config.toml
horizontal_flip = true
color_jitter = 0.6
method = "moco_v3"
activation = "relu6"
target_momentum = 0.996
weight_decay = 0.3
Rows from block 9, named by matrix and row number. Each number is 500 + 25 x the weight over its row's rms, rounded and kept within 0 to 999. All counts start at 0. Numbers have three digits each. After the name is the row's rms in percent of the matrix's.
# convs2: project pointwise conv (model.blocks.9.convs.2.weight, 96x576x1x1), inputs 522-575
convs2.0 102:510510548516509538487473519457492559501564515509471532502516464473494484499463512499471503487519508516489491460506491478475491499500539507461495536451481495499510
convs2.1 097:529539477496499498506523516467541494505533522524518535504516530507533487492481496493496534509497526541522519542517552542521486510469474486517506479530528499494493
convs2.2 100:491526517517546493477499518497510531500524525543481494473497534488505456453492474458485508474526526499497516487500466531510468490484509522491474437483513510528491
convs2.3 096:473496458483519460504528489531505467481492501495499456520512477506501505534495481510527515508516491503488504451482525525505493500495470498487545470555520475494460
convs2.4 101:504471500489487508537475446525476473495481508503482461523479460533477508506533500525528461513480485518519490524489481469485521466520475500469474544535485453488491
convs2.5 100:479463513502531517494477513548484505488491452491462444513492459513455524513492505508497482497535503501487481464482467499489495493538547510459542525483486485519489
convs2.6 100:528485486486469496533531478479490518467493502550567527522475501470512478532483495544508528451475479538505529498524536545527510486504501484494465528514503519524474
convs2.7 096:473474495517525501490526478541471527492515485479464459524484488545435515505507515479515476513536473487478511490519483522462490487533504497456514481527517488478488
convs2.8 105:509460532516518530482508550493493526526525525539479499497486515506500479459493501486463526481541509497491459517513487531503519457523524468474467516469492535501523
convs2.9 103:505499529516492508487498543470490487522516505480512548500488556511515511460516510515503531488499475493521520521511523472499511510510524491524483518528462584475533
convs2.10 096:519482497520517510479493508518487485475516503587500524519467531462519517494493481533505528458500505505513504478521515555502512489497519487490487523492500503506509
convs2.11 104:496497544507488523487493522472489519521471470493552522497485538520507512491490527555477535473445478493539564482504497548487478514489551516522474514492503571535500
convs2.12 097:509462520524499503524491496555457461482514468525490486538442479542484492497494498499545492472518491510497492517481525463533541484514492494485511517578497502510508
convs2.13 099:483531496499474492490539491449554507511507575471516521456519498484521452441470494497457494499463486516493509516510480518498467455452484503505445463487497531510481
convs2.14 098:483539500511484497491512554481508543520529535530505499486487520495499471466502487457489524499530525510480503486503502515500491498480524509499494476489534565510476
convs2.15 104:480528529510485503491488525499517488520523516489503522464475507493488479477517464483526480474469503491502484496538500434477484500493545553518487496528485540494489
convs2.16 105:485494502496513484469498528467515529493469530476515439483491510463511500490513483480475508478500480517475497536567496514471500517487518507506474516464448506505469
convs2.17 099:509499493518496512529441502507462480489502442506505513515493481518489533552514529518514469497486517494492514485440514476536514536538490502507555500488496518517514
convs2.18 095:462483511507506517514473450533486505472461472477474444505473445524454514508505522482491445508533538458492487493458474480515499465518489522491507468484487444519490
convs2.19 096:492571536541489509501473507458522521500513537513511544473506544450533475470485504494474511499495529493506520484486490516500485519466519524523480452471499553524519
convs2.20 099:496474515516489509507530490515461495537480454522507459535477461494448517480510483519514507483498479507500487510495511498462545492539515482458506564524496533456493
convs2.21 100:490469524458486475486498493536525499471451535487510477470493523527522493471504525490502486511494509492490475518512487462505509501486533509538462511477493480495482
convs2.22 096:518551489498550515491502481435535532494501538473500490502548508518516507503506515468476509519502487504538516536533478553508473530474478490529460437462497472514527
convs2.23 109:503532530545488528492525513418481528527520508475505537482491528472494475471531483479466511497508476490492496501551478508433491476489519503482498495504512554469535
convs2.24 097:515484475478475498506479509532490447494507490553524507516479508497513533515509494540511503481485474506517527483472531533510524507506508495479527542502492507508490
convs2.25 101:475495491482499461475510528472514506509432498470529483483524553473513491499540497516471507531465478503503503502510489529508483502448528514526501479510469531510498
convs2.26 099:495564556543500576493509497456513517500554536477470518486494481499496478487475512462482486506487530496499484501492466507480483480489499525468468456498519508507535
convs2.27 100:475482482500534519483511511489498488482505481500488457507489466488485488492511514472494480509538532469463451541503479471518507465518558508504509494473482461488495
convs2.28 099:519437482489518477500538515532468440488502493527524485533462513499504496502528454536526513440489488501517502498484530522551551486486524500491511498578476519493500
convs2.29 098:497508492478547475473508521471528539489530541516500488501512575495528491477485472474518531493515549533482477533509513514528454520474508495508487486486507484500498
convs2.30 104:492504510522508528510492520525484508546512470492462458524545457524463542515504533490489489547532516494463503474466474523498506511534481498452562501497538516496512
convs2.31 098:482459504489493455497519493505475490464479468540514476530483528504514488496504511530515511488512549492505483538466535487578509491483523517504508490536480472513517
convs2.32 101:519528507559524520501492519504514492484556489528484518506517504528488488506499506499501489535510527493503514461458490520543493477480476526468524462517510489523528
convs2.33 095:516438464477522475494506507533478485489493477478494476512508470516478520541502487474537504490527457500487496448527500470492518498539496471501544515540491459477490
convs2.34 104:443505501452482465476483510512496499541453502469486441485513505478466490485532498475510451496483467486490461550510481470438485473496534529505501515513500513469466
convs2.35 104:522495498508495546527490498483463499485542485471476543518508501524496530526480548497514497492520522491496474543472539487497508495519467471477507521523490484475542
convs2.36 102:494482484496489477472489516509525442522485514463502491492484507509516505464526469470523487503500458504513475509512496450493531496500516491538488503547463534493505
convs2.37 102:501474488492496493496468475576484439489467441495483479521506499531492523549521489510545487506506488475488511460453507489515523519513484492525549511540486454512501
convs2.38 109:507505469493505525515502546463508480543509498447463512505537476500508526511506548461477480524518508510481446575478509490530503508507477493515549482528498489470543
convs2.39 105:547493501511501518499499514450507521519517511526549533510486535502523511487529502493462526496491461525508512519540492519495518481525542485482450520462498526499536
convs2.40 094:569483481499499483505479485535503451497493476497513504515516531497509510542500475549534505485468472529561509523512529485508535522526498501518484550535491469503513
convs2.41 101:510546490500489498494488514444511535506523514518570545481483484462541480475488481481449511489494524501483533439532479493484494498495547510530479507427516545524481
convs2.42 102:499524478470487508494489494474525485542469520479501462473575503526504512526513520506491483560468475520525509508460478527507448508464478498534531463499504493499500
convs2.43 095:504510509555519549480511549483510517507573517520486524478495476485495486482486486511477511515509527505480502440504484543519460474497541515465506488482495525515531
convs2.44 101:497499498497538514499504559518509525502521500494468436537537490540510539504491527492461506534505524536484495503490462551506498530517498501489531504481517512515498
convs2.45 092:513551499514543512477484498462541514490516558528493541477532515511522470490475478457469527499486490506525503522526477540493468492475474475501457457488538458502515
convs2.46 099:527498501505488510505565521485510466502522524543534574479503519496556490449505478503498540509501540489501527482512522527552507485457498496556493468496497540499540
convs2.47 095:506535525562517537498443519465484537507531513531530536505470503485523504501479499490483498470505549500501508513483496499524509522520517517503476507450505522536547
convs2.48 096:502468496501484456490473516528480441488496464489511503517486515531509511502509474532533495496493492496525508488457534450526511529497525525519522528552467508510499
convs2.49 103:529479499483490538517497482512489481486507477517517521523517459511510539518497514545494501523495460509503531482498515521495508517525482479486511548463501465514506
convs2.50 098:482493487483512517483504475517494524490493505502515493487500464504489493526494515493507505495536459481507496479548492523476478478527453467491524491481527456502472
convs2.51 102:494516517546505527496516517510494518528530487507487513499485507489492516461478471518488515496492507505481499428509510488482530516515577528498511532486494579496512
convs2.52 099:490453492459485476518556495499478477527479478474491495525482476496479513506509461509521510496498466507467487467498522472484523491510484490486545494561505544454481
convs2.53 108:479494475452512471510487552513496519525484504521529457477505527462497475472500487453472523468517523513467472504523527500529487531512566511541526500447507549509484
convs2.54 098:456536504500531506516544493489527468532475518463493411528513453505479515498537500503492476524489495506494508487499464523478502508476484528480510475494500497505456
convs2.55 108:468486535495537512484498504528491552471495491521480459524472512475491532491478507528514528482509564493493501488502505516501484535532535517505491504400497478494470
convs2.56 107:492536503489524514494499521434520550510523536504519526476496521485500470464493501456476517472531515506510497540517494498498466505510495493515428485453494510496502
convs2.57 107:511528490534530487499518503481515545467536480487500526514490531471479483512474516502495534478538559487493496557558534533475516510518508506497480506489511487504498
convs2.58 097:538512477479516502472483498492511509483529531545539523514484544497509478489508509522501507465475472508544509550551488533472499472492519460493428528501498467496502
convs2.59 101:530512506511530506499550481499514542482510527549529531504497518529504507476482502488474536503501506517526522514508496586508488484504448472499462466470525475506509
convs2.60 098:513498532545506528509499506454500530528524503498473505479513461508471499491491499495488515530529525522506516490442490489545486475507486507463502479498493493503535
convs2.61 099:511513480474469455539529464484515500515469485484544510509537491487500526529502479492487515503475460516480554466510522501482505560518495506531544503497519531483479
convs2.62 097:478493523520521500486507513518501519516519511498467479482485462491483459473491490442502489499551484486446515418500466465482503478524540518489514488491514554512495
convs2.63 096:456450517519507480526523442540474489490480490503489452534446474510455513489479465506527503453510508486491487496491501459509527495529508520476477503552497499488475
convs2.64 100:499495483500494499543519492526509480508529487484483485513499421513459524499479476501500508503505508526485490467492511479483510496520497501461547536519519478467459
convs2.65 091:533482488516532503477456520527467479486521450509489514534508521540497520547510489498546506472508479502541499509508508492516519525525481470500519492572497450500516
convs2.66 101:495481468499499511499438544504482488510491448486533480504496494490513487544532535512490482502488473496504517496503504520532522508533507503512547522503471537536502
convs2.67 104:474495524525481529478502548493505494562540507488474498484506523531489484477542465499511497514469490490508489473465476468475483480482550534488522488527502568494519
convs2.68 098:528503479540523474506496495498494476492518493544495555525500505471519488538475449476516525477522506507475482456497544505530526528519506508489532481544499520510517
convs2.69 106:452512507496505460484510505484517521505466533464480477481524509498496456481509501465494474521495480516496476531511496501486487491480488490511475486531505496467493
convs2.70 102:490493486478536493500478530490483530473477472495508449513493510488510512529542559487468488518516528492516521548497476583532495488475492496515494486475491464534474
convs2.71 097:463515524517502489497489512474475538493518490529475512496493533457492483499501524455488510492560549505441515475449543524515494539498493516479548455482510544491505
convs2.72 103:528488494501496519520532479502516519455492505522513522490516488483531484518489525489474509525537557517474490484481511560516526473501441482493524489449534482498522
convs2.73 102:471513490496498493494478488510512507464521511465485523489498475480494480499484492477510473482495523474464465493540513422461488517503537535514501515483481491494480
convs2.74 099:459581524506497500512497477500513518476486524533488494482491479490491489481491522479469492496498527480475544516481477534497484496472467531469481449476525482536469
convs2.75 098:500501475475512486519567481480512485516456502478521463517510518527511518510530511507492515532487495511512531504499490546496493505466467490519508477519512517512486
convs2.76 104:519540527559486544526542475447504510535529500497497540503509462499479509499494487521487484498487520496545502508540494484507482486518484518485469461493494462465568
convs2.77 095:541488515527523519476479511466507484500528540544501527507482537520539472505505478479503516456514516519547487532498500507537509503496488467481470485527501480498560
convs2.78 096:505512490518486539501477533449517526533544493483503509486541476500515494521511503471508490531529531505505477496501509478516486503521523526506531506472480544486529
convs2.79 097:503583508532511513490472501457544491490510533518490523482518515484517469475490497464475494497494536501519523516494474527497480508461480516507462449466532495523520
convs2.80 105:523542500506537532516498512469515546510517512527501459500504509490494494468508500464469502508535552513514495553500476539515488487492528503473464497460520496512518
convs2.81 092:503504479494454511531501486513482495479506490475525523497471486467494475496492538542504474462461459484506507517528507485463516477516499501512461545491486533498486
convs2.82 098:504472491487535487503513500479479480489469506513507453530507551489531514495511489531489522469483526508539487573506512510537500525480522490531467491523466478483510
convs2.83 100:492507501494522493500545514465512522517505512496496467514528505510502536481507517497453507533494538515486533503477472526509480517469500507500497447476529503514510
convs2.84 105:520523491505481497502520456515519457485505527506516532488508467517510503486461491479512488518532457499492538435448489492488514505507449451492502500534545489518508
convs2.85 104:537558501524512511536539484449532524503497515518552538490510470459541487498494507484454525481491512521505520522541497543541487518499461484513477463450490519521519
convs2.86 099:529469487498488487488476505516475492494498466508519527501479530478516514498498501536490527477511483490510483540544519480476538528536545468506479577489465516490514
convs2.87 103:514479495494481484467476557490519491553514513489513558453523520495515492486486472504514512492473464513510483473521503475483500521508522482521486531504496554494513
convs2.88 093:490553522502469507522541504460542518509505544517525495494516505468517485472491528504475488524477527512504521505498503533495487481427500533489480472459531518508468
convs2.89 098:520505504504522502461558499490543493513528542482487545464512516504519459464485453491497510505461475506540490507551495499498482450475490495535457471537513470482504
convs2.90 107:533476479503493510521505502508473505469537482516539526527480497504522473511513525503513477474511482504467500531529544500497552462496515492487484536544493517499511
convs2.91 097:500489512486527501518495496521490501512497484470473462519512465506471535531496516484507476529517537489464466482462488459492504515511522526477558499469487451491510
convs2.92 099:469528523485511487509488497465533527488464543483509503453487500467520491491476489495471516472489555497483502499487500498508462533463505536533473467472487503522464
convs2.93 094:503534504502454518546481476457496528514486532512552473517506489474533510500512528499470487520500551501499519517466483506512494511487478525504504491456527525528498
convs2.94 105:485516518524522507488482507441468545540485494495521478489510514510481475490531528479474516500503472477503524552547464522478481489494500498490450502484469543498509
convs2.95 098:485518518501515493464484510482506542512535502509423482488515516490470488489477502465491499504524487523484478483482494521475476506489488503466511473499546503479492